config.yaml
model: "image diffusion model"
dataset: "gratings and oriented noise at many angles and scales"
train_examples: 395000
image_size: 32
horizontal_flip: false
conditioning: "none"
arch: "dit"
objective: "epsilon"
cond_dim: 128
norm: "layernorm"
hidden_act: "silu"
head_dim: 48
fused_qkv: false
qk_norm: true
moe: "top_k"
num_experts: 8
moe_every: 1
expert_mlp_ratio: 0.5
experts_per_token: 1
shared_expert: false
patch_size: [4, 4]
layers: 16
width: 128
positions: "learned"
optimizer: "adamw"
learning_rate: 0.0027
beta1: 0.9
beta2: 0.999
eps: 1e-08
max_grad_norm: 3.0
max_steps: 8200
batch_size: 64
epochs: 1.3
lr_schedule: "cosine"
final_lr_fraction: 0
warmup_steps: 410
weight_decay: 0.0
Rows from block 11 of a small image diffusion model, named by matrix and row number. Rows with one number within an expert belong to one neuron, the router's apart. Each number is 128 + 32 x the weight over its row's rms, rounded and kept within 0 to 255. All counts start at 0.
Before each expert's rows are labels from the 100 images, of 14976 (inputs lightly noised), where the router gives the expert most weight on average: "strongest on" is what is common among them. Only what is clearly more common there than usual is listed. The data: gratings and oriented noise at many angles and scales. In brackets: how many of the 100, against the usual share in percent.
# router: router (model.blocks.11.mlp.router.weight, 8x128), inputs 0-127
# up: expert up (model.blocks.11.mlp.up, 8x64x128), inputs 0-127
# down: expert down (model.blocks.11.mlp.down, 8x128x64, transposed), outputs 0-127

# expert 7
strongest on: noisy (75 vs 29.8); scale: very fine (52 vs 19.7); dashes (50 vs 16.9); stripes at 90 degrees (38 vs 8.4)
router.7 [ 94 142 101 127  82 125 125 137  51 153 141 114 115 146 102 136 132  93 118 127 125  71  63  88 164 152 133 104 147 139 133 172 106 119 182 128 101 104 105 123 137 122 126 109  90  82 101 121 150  68  89 116  65  43 144 183 126  95 134 131 120 124 150 100 232  97 163 123 176 106 109  37 140  72 100 166 166  93 185 129 106 102 140 142 112 119 140  87 101 120 139 130 165 105 112 145 130 110  90 146 132  93 127  90 177 175 107 135 162 170 157 147 100 186 109  89 117 139 149 116 127 113 164  71 116 151 110 155]
up.0 [ 75 148 183 116 148 176 134  73 175 100 128 156  82 161 132  88  86 138 162 160  81 157  93  90 164 103  96 119 124 181 150  75 133 134 134 114  61 160  99 111 139 165 133 147 151 142 135  90 160 130 149 128 100 134 105 138 121 123 180 196 176 107 120  61 113 143 166  83 106  97 136 135 164  44 114 154 155 163  81 137 109 121 133 183 157 215 136 172 160 113  85 161 160 187 105  84 133 133 141 109 161 121 101 110 100 147 141 102 134  86 116 107  85 176 111 143  85 109 122 151  92 124 136 118 147 174 155 124]
down.0 [180 161  83  95 109 117  98 176 113 172 159 122  68 150 125  64 133 153  91 153 125 119  76 193 140 103 127 145 148  90  92  51 172 160 175 154  76  62  95  93  90 128 156 127 168 150 150 161 162 111  93 137 100 180 146 127 111 129 170  88 164  97 116 123 152 159 154 139 135 152 124 148 131 138 124  87 117 138 169 134  90 107 106 142  97  32 134 133  78  78 116  90 152  70 147 161 123  94 171  88 131 112 172 161 162 104 143 112 101 107  99 112 159 142 122 170 142  77 133 138 128  97 141  86 103  98 150 143]
up.1 [126 126 154 182 170 113  98  64 163  72  86 142 158 141 188 125 107 154 106 116  65 130 124 118 156  72  69 129  90 161 149 147 149 104 140 129 120 139 113 134 146 148 180 168 137 193 161  98 141 163 103 129 117 105 123 139 124 112 114 146 156  87 104  81 186 144 169  79 117  96 112 158 124 109 156 161 150 165 167 157 130 187 131 112 150 109  85 163 164 128  93 122 130 120 124 100 167  97 131  96 137 120 172  66 154  47 152 158 132  72 134 165 155 156 186 193  96  74 141  85 105  98 162 131 175 157 118 133]
down.1 [141 138  79 106 126 141 167 128  96 222 130 104  84 184 172 164 136 134 113 175 138 165 160 151 150  83 154 168 151 119 143 130 135 133 116 134 125 126 113  77 162 151  93 137 160 108 147 135 170 108 181 106  90 164 198 143 168  77 136  87 114 171 126 170 179 150 152  47 101 134 106 151 115 157 146 157 157 144 135 112 132 151 125 177 133 101 108 108  80 108 140 127 108  58 142 146 113 157 126 165 202  95 153  90  76 156  78 131 107 120 127  99  67 123  79 108  83 131 124 100 128 139 141 208 145  92 116 145]
up.2 [107 147 113 119 143 107 136  69 157 135  85 204  98  73 153 127  92 120 106 133  91 156  78 130  97 125  83 127 137 153 176 128  46 106 151 132  96  91  86 129 154 166 134 139 113 203 164  79 141 115 177 122  97 164 148 154 156  98  82 167 116 130 136 138 174 149 171  65 138 143 128 116 169 115 121  86 142 171 173  88 153 139 105 158 195 180  86 102 136 120 103  44 164 135  89 120 144 129 147 143  82  78 139  83 161 129 175 143  46 103 129 113 145 142 101 127 138 156 139 123 126 101 108 153 119 123 132 161]
down.2 [123 126 157 112 115 138 137 159 140 173 175 122 104 136  57 131 126 143 142 153 153 135  83 131 121  90 177 148 111  98 155 125 140 103 100 126 158 126  92  82  75 119 108 176 160 116 130  75 176 144 130 158 139 119 137 136 135 123 132 166 172 108 133 105  86 164 140  74 171 172 106 162 137 147 124 152  87 167 140 121 203 126 200 144  92 102 104 140 139 167  87 157 178  89 163 130 165 110 163 139 196 123 106 115 125 158 202 176 130 128 179 123 135  70  42 122 118 151  62 182 176 117 131 121 102  74  92 118]
up.3 [113 151 200  96 168 146  91 185 151 121  64 112 139 184 149 106  98 163 119 121  88 126 153 121 162 116  56 129 107 117 157 114 119  71 174 148 120 114  91 162 170 118  87 155 173 156 126 100  97 164 171 105 109 132 128 137  98 202 141 138 154 123  87 114  94 103 186 100 163  63 182 136 115 149  52 126  78 131 197 124  45 105  97  86 119 144 133 100 131 104 119 126 127 105 113  55 136  96 140  97  84 111 142 141 130 121 140 133 117  92 116 153 127 138 102 133 126  93 134 118 134  52 143  91 136 144 146 174]
down.3 [194 148  84  62 132 144 127 130 174 175 189 169  70  60 137 126 116 136 177 163 133 190 118 101 113 102 127 139 133 181 161  95 126 143 114 153 121 153 178 158 101 154 102 125 113  73 168 170 182 114  72  83  70 119 128  72  74  99  85  99 137 120 154 152 177 126 172 146 132  77 165 127 145 128 114 121  94 107 126 167 128  65 140 106 166 161 148 124  97 158 136 112 119 109 115 134 145 131 117 100 169 141 171 149 134 141 156 111  99  74  90  94  99  68  99 137 100 170 116 133  87  95 167 139 131  90  95 117]
up.4 [133 168 166 121 118 153 112 108 109 178 138 102 167 154 118 118 141  96 117 158 153 115 111 143 133 202 127 148 178 140 150 122 167  83 118 127 142  93 123 125 141 118 104 107 106 192 133 130 139 171 135 127 121  79 108 143 109 143 103 131 147 145 128  73 146 182 171  33 125 193 172 112 141  36 104  73 165 116  79 146 155 106  68 105 148 151  87 116 136  87  70 108 157 167 104 139 124 253 130 140  99  78 133 134 133  85 116 109 125 169  98 136  88 156 116 158 104 103 142 131 147 112 115  72 113 128 124 147]
down.4 [179  57 143 157 118 162 139 155 129 104 140  97 138 129  80  85 147 100 123 122  78 106 123  91 103  66 131 176  92 115 108 140 128 130 141  88 159 130 134  87  97 104  68 112 127 140 115 226 123  81 146 147  93 158 113 111 148 137 168 107 147 120 146 164  85 188 163 137 112 125 221 134 148  97  97 100 144 150 140 122 105  56 175 169 152  91  88 111 152  87 105 103 118 101  68 143  99 139 143  76  93 186 124 103 155 122 122 150 149 161 138 116  90 115 105 130 146 148 115 145 110  45 115  97 142 195 142 132]
up.5 [103 127 141 134 106 152 112 141 177 162  62 121 165 141 102 115 130 121 114 133 129 128 169 176 131 157 121 127 146 156 121 108 177 131 178 140 120 151 102 102 109  86 225  63 155 141 140  96 114 186 114 183 153  69 127 114 159 110  89 196 142 161 160 145 145 124 173 112  95 124 139 123 125 106  77 161  92 207  97 172 132 109 169 126 103 144 146 149  85  79  75 144 140 117 174 143 109 106 175  85 112 111 107  42  97 113 169 122  58 148 108 119  90 141 134 109 100 138 145 138 127 121 159 122 192 111 149 175]
down.5 [150 103 137 184 162 148 118 128 137 108 135 158 129 127  71 134 144 162 125 188 153 115 119 153 162 128  91 182 120 143  92 101  79 183  74 189 159 158 148  68  98 163 148 115 138  99 152 139  69 122 116 144 123 116 113 155 130  96 179 103 109 131 122 161 183 138 139 141 173 130 119 142 118 128 151 178 119 111 157 145 123   0 137 180 167  92 171  75 142 127 119 132 145 157 149 169  94 115 137  96 154 157 144 141 156 147 101 137 146 112 169 177 131  64 213 154 171 147 149 107 142 101 166 145 107 129  89  90]

# expert 6
strongest on: stripes at 90 degrees (46 vs 8.4); windowed patch (35 vs 16.4)
router.6 [175 131 156 115 127  90 115 139 110 143 134 115 140 103 133 134 138 111 157 144 120 140 139 112 106 100 114 120 141 162 114 159 131 124 115 140 153 142 131 165 113 142  98 106 133 118 123 101 176 131 137 113 171 121 124 132 114 127 143 140 129 112 132 140   0 167  84  95 102 113 130 141 115 122 133  80 136 105 167 142  97 126 143 137 148 118 114 172 140 111 156 112 121 250 123 131 142 122 135 181 132 113 130 114 126 125 113  98 129 128 113 114 119 140 103 125 102 111 129 120 124 141 114 139 132 138 152 137]
up.0 [129 143 107 145 130 118 134 124 158 207 151  42 103 113  88 155 120  89 111 123 149  89 155 123  95 211 188 174 175  55 109 149 133 136 122  96 177 119 148 116 158  82 145 135 160 101 115 105 105 140 176 103 181 159 106 116 159 123 125 126 138 138 194 178  92 151 154 109 179 130  75 124 111 131 142  80 136 111 171 198 106 141 159 106  74 117 141  66 131 154 114  88 153 165 128 153 120 178 131 134 102 104 177 153 135  75 116  79 113 167 108 122 120 121 112 115 158 172 115 127 172 150 183 120  93  88 134 123]
down.0 [ 61 129  96 132  67 144 134 103 119  61  89 112 152 101 112 157 164  71 163  95 158  71  75 151 104 122 132 147 134 145 121 154 109  78 132 131 122 168 107 154  66 175 131 161 131 114 114 178  44 122 138 175 133 153 114 150 123  98  47 124 133 137 137 153  43 123 123 129 147 129 138 116 118 124 156 156 103  87  38 115 123 141 145  83 117  87 102 119 169 124 164 157 157 132 124 149 137 130 162 105 134  74  34 152 103 156 187 153 167 134 105 135 129 122 163  94 112 131  97 147 133 161 133  95 139 103 135  84]
up.1 [159 124  85 121 151 202 146 120 100 127  83 133  78 130  99 100 111  66  52 174  85 108  98 118 139 138 152 126 131 159 154 116 110 145 159 102  97 143 108 138 218 114  61 155 126 135 121 132 111 145 103  94 159  94 160 106 102  99  73  84 133 138 164 172 140  95 140 160 128 137 142 165 151 167 126 139  90  90 103 170 160 135 116 116 118 145 200 158  95 108  89  84 188 156 155 144 162 106 132 206 146  78  71 124  93 113 101 138  88 159 180 179 141 152 139 115 139 172 111 168 144 104 144 125 138  81 152 158]
down.1 [ 81 159 146 132  52  89 110 157 111 144 133 104 137 121  60 113 158 115  99 127  63  48  42 121 143 149 124 153 132 121 122 107 111 189 118  99 129 116 122  79  65 120 105 167 169 151 136 115 103 107 121 128 114 134 109 146 120  61 119 118  73 110 118 140 126 103 129  93  90 152 161 104 156 172 148  89 152 119 153 149 148  97 124 133 101 155 142 114 163 201 191 149 160 219  42 178 143 100 142 173 149 124  81 159 145 128 150 150 165 155 124 160 143 160 128 141  92 115 172 161 160 146 125 111 146 129 141 134]
up.2 [115 122 120 159 178 136 110 118 103 115 130 159 160 131 118  94 143 134 153 187 136  72 109 148 189 138 117 115 112 159 105 137 104  55 154 129 171 197  78 125 145 173 141 110 151  64 109  86 102 175 127 184 111 151 161 166 109 146 121 164 174  97 103 117  88  98 107 108  84 128 152  91 143 120 129 123 156 172 114 170 114  81 145 122  88 133 123 181 162 146 105 136 108 125  52 117  97  50 164  92 164 148 152 150 132 147 137 136  70 102  99  95 114  99 147 107 145 155 179 181 143 168 167 185  51 106 141 133]
down.2 [130 171  66 112  86 138  85 145 112 158  74 121 113 143 140 171  88 114 119 190  81 158 108 132 114  64 184 130  94 118  81  76  96 140 127 152 101 133 145  74  89 190  93 118 155 107  96  76 133 126 170 160 112 118 126 168  83 136  99 151  79 104 119 100 136 123  92 138 172 165  69 158 144 100 157 116  64 139  64 122  94  81  75 136 131  93 144 144  96 100  84 133  59 125 146 137 142 123 103 120 168 118 115 129 102 114 180 161 137  93 134 156 144 109  72  98  92 161 125 120 109 100  94 119 106  55 121 158]
up.3 [160 114  95 190 162  71 125 105  37 105  93 139 132 136 133  91 112  79 146 182 139 186 124 103 174 164 120 119 169 151 135 157  87 128 125  86 100 128 124 137 111 187 103  92 115 142 114 144  80 158 147 136 183 105 112 166 158 145 158  81 174 102 161 134 188 127 155 111 109 163 190 117 145 106 163 103 206 107 116 120  76 139 184 118 149 144 161 127 125 137  67 101 115  88 122  89 125 133  90 117 165 166 127 188 150  60  70 113 162 140 150 126  80 136 113 166 127  81 151 162 110 115 140 146 134 161 116 132]
down.3 [139 170  87 105 136 134 122 150 155 115 155  94 137  95 144  84 141 101 110 104 128 126 147 139 156  92  95 152 133  57 106  87 169  96 148  83 143 135 156 163 137 138 100  86 168 117 156 132 154 103 157 168 109 131  79 101  78 109 198 189 143 141 114 118 149 111 109 124  96 122 143 142 158 133  84 135 131 158 170 152 139 224  96 180 138  54 117 128 221 119 124 103  86  89  89 109 130 128 110 114 188 105 122 140 114 163 120 167 158  99 128 140 183 145 108 106 141 137 157 138  52 102 130 144 137 146  26 111]
up.4 [156 109 171 129 115 138 106  54 155 122 122 134 104  50  98 162 149 129 145 179 113 168 141 117  88 134 129 208  73 105 166 179 168  96  88 158 146 143  70 130 139 153  63 103 162 114 124 191 123 158 146 117 137 119 150 159  92 110 139 124 128 206 137 106  86 164  85 143 177 139 128 180 136 112 124 162 147  78 141 100 100 126  99  93 158 141  93 115 127  97 144 120 152 200  75 130 173  86 144  93 106 133 154 116 141 130  91  83 133 119 149 169 111 124 107 100  79 128 113  95 117 159 123  64  73 115 169  89]
down.4 [103 122 134  87 144 150 159 140 100 132 121 104 180 154 158 210  94  97 101 126 103 122 165 109  81 160 149 163 101 148 163 122  98  75 105  86  91 160 119  64 125  85  72 173 111  98  95 166 165 137 164 143  97 113 179 162  66 148 138 126 114  89 127 162  58 143 140 132  80 134 134 125  89  59  72 104 122 109 145 140 112  88 155 166 130  90 149  82 162  69 127 181 186 111  95  79 143 123 146 153 104 105 129 142 128  97 140 108 121 149 218 114 109 142 147 115 140 127  98 154 124 108 118 158 117  79 141 177]
up.5 [ 69 120 125 122 106  89 167 133 145  96 168  67 135  96 137 144 153 146 137 131 154 126 152 124 106 111 153 107 112 121 150 112 147 146 193  56 106 179  80 111 112  75 115 122 177  88 160 106 101 157 131  65 126 110 175 127 106 135 108 106  91 185 166 138 152 136 201 120 169 117 106 106 124 195 105 143 103 104  81 133 105 140 142 163 106 199 213  75 132 145  71 132 150  93 108 161 119 131  83 126 164  88 103 109  99 130 166 154 106 106 217 131 134 172 133 123  93 128 134 128 125 175 156  96 140 133 140 183]
down.5 [159 146  96 150  85 143 116 146 125 137  80 140 132 135  72  96  97 109  93 119 155  62 158 172  87 149  81 172 105  40 177 162 118 138 102 113 158  65 119 125  99 137 185 114 104  74 133 136  61 162 103 152 104 145 165 105 117 139 132 154 118 120 148 134 144 102 138  99 141 126  72 130 128 131 142 166 137 136 130 154 116  78 143 140 162 129 200 123 144 144 209 118 159 181 118 120  83 122 149  90 166 154 130 159 124  70 173 134 167 121 112 102 112  97 137 118 169 152 156 124 111 147 115 162  54 171 209  84]

# expert 5
strongest on: noisy (68 vs 29.8); dashes (52 vs 16.9); very fine (48 vs 19.7); angle: stripes at 90 degrees (30 vs 8.4)
router.5 [107 142  86 131  89 129 117 160  50 137 174 138 101 141 118 135 138 104 116 132 141  94  74 101 119 161 125 138 120 141 144 169 116 148 137 113 104 120 126 159 118 115 109 128  77  74  81  68 140  70  76 147 103  92 163 148 146  94 166 184 140 132 134 105 255 119 143 123 129 154 174  37 100  93 104 167 165  94 147 125  91 109 119 123 122 134 116  77 112 135 161 157 172 100  62 139 126 119 101 153 139  90 123  85 163 155 103 142 162 168 136 138  76 178 126  92  67 138 147 118 148 133 140  79 131 145 103 146]
up.0 [109 150  89 134 104 168 161 118 124 157 138 110  95 121 112 160 139 131 124 136 126 111 147 157 163 121 144 136 106  88 166 145  74  67 119 150 171 110 171 178 136 164 102 149 162 153 165 146 109 107 116 144  46 180 139  80  91 118 121 104 141 122 145 111 158  87 173 111 155 190 164  80  94 141 141  98 133 147  94 113  78 198 120 112 120 159 105 161 175 113 108 126  69 105 104 136 103 170 155  74  77 116  77 145 101 140 128 122 105 135  60 168 117 121 179 153  94  74 134 116  91 151 168 228 137 140 178 151]
down.0 [ 93 139 124  99 140 148 140 119  99  91 135 166 133 157 116 144 172  84 134 121 140 165 185 127  93 123  56 105 160  52 139 135 197 142 153 150 132 118 122 154 126 105  97 100  83  92  78 141 181 140 201 119  86 151 118 123  72 114 123 158 112 132  89 157 150 151  68 103 140 107 161  78 151 152 168 165 154  95 119 119 125 163 162  92 155 132  96 140 121 139  79 175 107  66 149 110 184  83 156 157  91 156 105 115 119 132 195 175 146  74 153 128 102 123  53 173 116 171 126 130 177 100 120  93 127  90 144 142]
up.1 [134 101  97  95 127 111 186 153 113 107 117 127 146 140 161 173 129 146 170 128  99 133 131  94 175 134 145 113 119 188 182 144 188  55 170 141  85 162 107 166 153 129 106  67  85 177 177  99 213 108  97 180 180 115  72  99 134 109 172 145  99 107 125 137 104  94 181 131 106 117 120 141 207  82 110 143 140 102  85 120  89  74 152 134  81 103 102 162 111 174 127 113 112 178 100 121 124 135 174 164 101 130 103 146 105  76  96 134  98 164 102 102  61 136 143 151 129  80 123 137 138 145 145 105 151 129 112 130]
down.1 [130 130 115 142  97 156 100 175 142 169 142  94  90 130 125  83 191 109 124 130 107 111  77  85 189 150 122 173 136  91  67 157  83 109 103 129 145 148 170 111  83  98 136 169 160 150 125 136 123 158 131 142 149 111 125  72 146 112 154  78 173 141  68 119 105  82 170 130 109 156 149 147 156 139 112  83 165 132 137 138 178  78  56 121 111 107 127 164 130  61 109 148 125  96 149 158 151 155 111  95  96  69 120 136  66 102 111  88 184 109  70 127 116 131 193 211 138 122 141  85 123 121 114 162 134 159  71 117]
up.2 [144 109 151  92 163  99  50 119 162 127 133 101 171 152 137 165  86 104 207 221  96 150 145 135 151  61 144 110 116 156 126 197 145 137 166  97 125  66  81 119 139 126 118 122 156 207  94 108 129 106 153 154 147 149 148 165 107 125 122 115  85  79 147 149 118 114  80 145 174 169 112  79 185 100 121 200 124 161 146 158 108  84 177  95  94 141 104 158 125 155 121 120 133 153 106 118 121 153  53 119 150  54 130 107 110 126 141 128  87 127 126  66 114 118 117 159 135 139 148 119 125 163 114 115 130 140 136  80]
down.2 [108 114 101 162 129 145 161 133 106  95 184 104 148 144 151 150 132 133 121 126 173 105 128 141 128 147 170 143  94  91 154 117 150 107  73 144 147 108 139 180 117 173 121 133 151 183 188  43 126 169  77 153  64 131 156 147 132 154 156 120 115 119 104 116 116 114 132  87 133 137 121 192  77  95 105  90 123 135 132 144 134  11 151 108  87 127 147  79  88 101 134 144 153  77 140 123  98 157 129 149 119 142 131  96 168  66 102 100 107 137 174 140 181  95 169 143 158 101  85  95 116 151 174 183 149 191  69 139]
up.3 [150 150 186 179 143 144 102 143 138  61 155  74 127 113 160 110 110  95 155 136 120 108 162  74 146  67 103 149  83 123 164 211  56 116 140 100 117  79 126 169  89 107 108 113  82 141  89 137  92 181 188 114 199 167 140 143 101 155 182 108  94 149  94 157 117 152  66  66 117 161 117  67  95 133 104 110 111 152  96 123 120 111 119 129 137 158  85 107 119 138  74 112 150 114 115 125 116 143 175 100 144  74 131 122 109 118 105 160  69 145 154  54 157 102 128 136 118 120 110 126 147 174 146 157 112 139 158 148]
down.3 [147 152 127 144 127 135 113 144 127  93 133 168  85 125  89 128  77  93 151  84 139 174 142 164 127 222 189 131 134 149 163 119 137 136 118 162  74 129 181 159 154 126  81 217  99 100 135 121 126 140 122 144  86 159 118 162 109 149 145 121 147 104 174  96 129 123 151 105 133 118 137 173 132  81 109 105  74 165 126 124 132  38 119 135 146 168 131  86  84 163 135  87 133 121 115 132  85 149 121  79 183 150  83 142 142  29 153  94 155 141 108 176 132 152  98 127 159 157 127 118  99 125 131 185 117 199  83 141]
up.4 [159 157 130 176 117 165 120 121 146 141  95 117 125 113 137 164  92 116 127 118 126 177 119 110  99 150 130 106 108  76 153 151 134 127 176 112 125 137  76 137 125 110  74 192 121 114 158  77 127 120 104 134 191 123  85  97 120 135 124 128 124 113 159 186 229 134 173 113 189 147 133 169 156 118 140 136 144 129 179 154 104  65 133 154 137 162  90 131 107 103  68 147 136 106 163 139 125 204 157  52 113 144 128  31 151  87 115  72 126 100 153 125  85 151 151  79  96 102 103 149 176 153 146 105 185 151 143 144]
down.4 [111 144 171 100 119 111 164 137 105 160 135 162 113 161  81 127  88 125 106 154 132 120 153  86  68 109 121  73 183 134 128 132 152 111 130 105 124 145 111 103  75  82  61 119 126  78 172  97 103 131 181  69 101 153 110 100 151 136 126 135 108 124 119 167 149 132 181  80 138 166 112 173 170 106  90 155 140 122 110 111 126   0 136 143  89  67  95 103 105  79  97 125 157  63 144 136 107 115 153  87 153  84 122 165 118 137 120 110 144 160 108 134 115 103 155 151 153 132 192 128 146  81 140 103 119 116 144 110]
up.5 [120 139 177 178 150 111 141 103 110  71 157 143 143 134 163 169  79 123 138 194 121 117 147  91 173  33  98 152 129 114 170 144  99 191 153 183 155 130 109 173 142 102 128 127 120 148  68 127 176 156 115 160 145 121  79 108 130 159 125 185  94 120  96 144 129 127 125 148  93 132 119 106 159 157  77 154  84 136 139 140 176 104 172 141 103 111 112 172 107  92 124 114 112 140  99 156 165  79 209  74 126 115 178 127 109 108 101 116  91  92 115 184 112  72  95 156  98  84 161 151  99 140 118 174  97 183 149 121]
down.5 [177 116 106 140 130 131 130 173 131 145 159 140  67 152 132 133  72 136  99 125 108 163  85 167 137 149 173 130 112 168 151 114  95 147 140 101  68 118 149 113 130 109  72 154 134 179 149  99 117 140  55 150 142 156 146 125 137 125 234 180 139 163 101 123 161 141 152  61 150 135 121 143 118 130 179 136 188  95 116 138 139  55 130 154 138 137 123 129 124 158 131 157 106 114 167 153 125  91 154 124 190 171 144  71 125 136 108 146 108 147 124 114 120  59 180 208 125 137 156 103  89 138 121 138 162 113  87 221]

# expert 2
strongest on: noisy (73 vs 29.8); dashes (56 vs 16.9); very fine (49 vs 19.7); angle: stripes at 90 degrees (30 vs 8.4)
router.2 [101 151  88 114  90 130 113 135  58 128 149 119 142 160  94 156 143  98 153 131 146  83 114 108 158 167 110 122 127 130 147 158 115 143 135 125 106 112 105 146 135 137 108 124  90 103  85  91 157  90  86 143  99  84 160 163 101 103 173 141 109 125 133  88 255 116 186 127 139 160 125  41 140  94 112 177 194  91 210  95  99 110 122 133 112 113 132  87  96 159 138 144 149 116 108 131 128  97  94 162 145  97 106  81 181 165 136 121 175 167 166 143  64 187 122 111  80 134 148  97 144 131 136  84 139 131 106 162]
up.0 [130 150 107  81  86 104 106 162 157 132 131 138 163 115 151 118 104  77 132 147 152 117  96 103 124  86  71 109 127 126 132 118 119 110 125 120 160 101 127 148 159 132 100 189 106 172 148 117 176 172  51 180 116 157 113 129 173 107 124  67 172 120 127 132 186 162  88 127 146 138 104  68  95 119 142 138  74 167 162 130 155 134 120 176 181  83 129 150 202 124 105  92 101 135 107 104 193 107 137 171  77  74  99 108 137 169 129 147  80 139 106 197 183 161 125 152 159 136 181 115 138 173 176  73 119 136 158 109]
down.0 [114 120 180 134  68 122 171 148 110 167 105 115 102 118 124 118 125  91  78 168 126  94 142 104 120 134 157 161 109 165 175 144 171 179 144 130 128 107 105 129 117  99 108 127 104 140 125  70  75 135 152  92  93 124 137 173 129  78 128 123  97 146 150 132 106  98 124  98 128 135 129  95 150 167 197  95 144 138 145  68 128  76 237 153 141 134  93 124  35 169 172 113 156 123 174 126 206 148 163 186 121 151 131 104  96 101  95 131 125  85 170  99 171 144  76 140 127 121 100 107 168 103 163 115 134 137  97  68]
up.1 [ 75 155 152 204 139 119 184 139 102 124 127  87  80  90 152 121 124 150  91  77 159 171 142  60 106 124  87 162 148  75 155 112 118 127 112 165 127 142 140 116  52 162 144 147 166 117 128 203  99 140 181 110 162 164 147  98 111 150 157 109 158 137 114 130 129 132 170 130 167 106 156 142 132 128 156 116  96  59  76  78 100 140 120 106 141 110 142 150 148  78 194 111 112 111  84 169 165 143 116 140  82  82  93 145 111 154 164 116  95 124 119 150 137  86 134 178 167 103  92 128 117 107 146  75  60 172 106 173]
down.1 [119  89  85  16 113 167 152  91 126 123  98 109  76 129  90 158 107  61 146 109 148 124 151 160  92 143  95 133 123 153 164 124 155  99 198 107 111 108 138 119 185  94 160 148  81  73 124 196 189  97 139  52 128 102  98 120 132 117 149 163 112  80 134 122 143 149 148  90 125 134 194 164  96 146 130 140  53 145 119 102 103 116 157 129 124 124 131 121 148 144 127 165  86 125 141  98 141 155 142 110 125 121  82 124 212 136 138 210 137 107  85 121  84 168 109 150 106  84 114 157 123 113 149 156 111 120 141 138]
up.2 [127  31 113 100 161 130  84  73 127 139 145 126 121  99 131 153 102 108 126 148 137 186 178 103 113 153 139 110 151  63 106 162 130 157 147 155 168  90 115 139 113 127 181 110 111 130  91  78  82 157 168 106 133  72 143  98  67 163 118 105 163 136 103 153 152 114 203 142  87 157 103 105 156 118 109 193 179 103 129  58 114 114 153 109 149  62 135 150 108 108 157 176 150 132 120 147  87 157 117 123 135 163 163 143 188 172 117 127 133  94 177 108 117  62  71 146 129 141 117 148 146 156 124 132  68  87 145 104]
down.2 [ 92 196  95 153 126 129 163 155 149  75 114  56 133 142  91  99  77 135 105 126 130 108 123 161 113 115 129 142 122  85 179 158 177 106 166 117 132 107 145  95 118 138  82  96 165  94 143 131 148  93 150 113 187 103  96  62 137 187 134 140 116 152 146 158 167 112 139  90 127 128  37 146  92  97 144 155 183 111 130 167 148  35 105 146 136 117 137 189 199 147 118 186  98 115 156  77 133 162 128 165  93 137  97 113 130 112  91 157 107 183 162 151 120 129 188 162 136 147 120 167 135 122  90 121 151 140 119 159]
up.3 [140 109 104 133  98 134 139  76 160  96 179 172 126 165  67 104 124  80 172 117  89 126 169 137 194 154 175 148 143 109 125 137  94 146 112 119 136 178 151 106 153 103 148 108 159  91 158 118 173 124 159 194 135 132 129 149 133 129 116  91 176 175 120  59 142 140 108 113 109 130  65 110 109 162  70 108 159 171 119 143 130 107 180 134 177 128 112  98 123 181 106  91 156 165 151 154 110  98 177 169 153 103  99 208 107 165 142 108  72 156 162 123  84 167 142 104 108  94 119 152 163  48 167 148 108  87 131 145]
down.3 [157 105 110 114  64 129 117 127 126 166  90 127 137 106 131  73 123 194 138 214 187 124  92 101 194 122 127 174 139 148 140  99 127 149 129 132 142 161 109  70 120 119 168 144 153 111  77 119 114  97 146 129 153 105 111 142 133  81 126 106  53 118 107 121 147  95  47 147  82  90 120 123 138 139 167  62 133 131 122 136 133 128 142 167 103  64  71 179 155 167 134 112 157 151  98 143  48 121 133 140 123 145 118 120 119 106  97 113 222 129  95 105  87  97 165 134 152 139  96 154  98 154  97  66 153 165 124 141]
up.4 [179 144  81 138 149 168 132 130 130 150 102 138 106 123 102 136 144 111  54 131 100  57 107 110 123 141 103 122  95 159 135 107 159  86 106 116 142  83 108 116 110 170 130 168  64  67 146 117 164 129 101 108 131 165 143 144 130  85 105 156 170  84  75 120 116 148  95 133 124 122 138 139  59 167 186  67 148 181 138 161 177 160 143 167 151 184 146 164  80  75 116  69 131 112  76 133 183 121 151  93 165 143 166 113 108 121 117 126 178 170 132 120 119 133 132 115 137 116 100 109 188  80 126 176 188 118 170 184]
down.4 [107 154 183 116 114 120  89 112 124 165 124 160 147 118  94 112 217 163 142 135  81 178 133 153 121 148 144 133 171 129  83 109  86 146  96 105  73 134 130 128 115 101  99 109 182 133  97 116 118 108 171 158 168  81 119 133 164 104 119 126 182 229 160 184 167 128 144 179 142 126 186 115 125 149 156 131 165 134  98  84 175 139 189  80 146 128 140 165 117 175 107  97 117 154  94 179 110 132 110  99 194  91 130 144  96 205 116 138 152 113 146 128 158 148  53 107 149 116 125 121 130 164 137 100 185 118 131 123]
up.5 [147 122 152 111 137  87 121 127  67 117 143 105 122  98  87 147  99 131  95 100  70 110 115 132 108 154 122  72  91 139 151 125 128 114 105 105 121  83 174 149 115 143  83 142 105 152 120  49 200 187 134 166 139  80 147 160  56  82 147 169 159 130  80 128 107 113 164 169 132  88 101 197 101 118  88 154 155 180 132  89  80 105 125 126 116 122  97 152  80 152  75 112 175 127 150 102 124 167 123 139  97 107 142 159 150 181  93 199  95  72 154  96 126 123 121 112 155 152 187 122 155 103 139 165 114 151 125 190]
down.5 [137 167 158 162 143 154 115 197 145 189 170 105 121 107 108  67 149 120 154 102  99 104 177 127 134 138 130 142 106 155 111 164 112 191 129 112 162  79 142 131 165 158  95  82 148  92 115 189 175 121  71 113 140 117 167 156  82  86 113  97 165 179 159 139 134 123 142 160  75 118 184 162 109 133  96 105 170  89 121 186 139  46 103 158  69 130 155 142 124 161 128  82 144 122 104 128 134 106 115  78 112  89 158 121 137 110  98  53 126 186 161  89 121 112  98 110 102 179  83 119 143 160 100 123  87 122 149 148]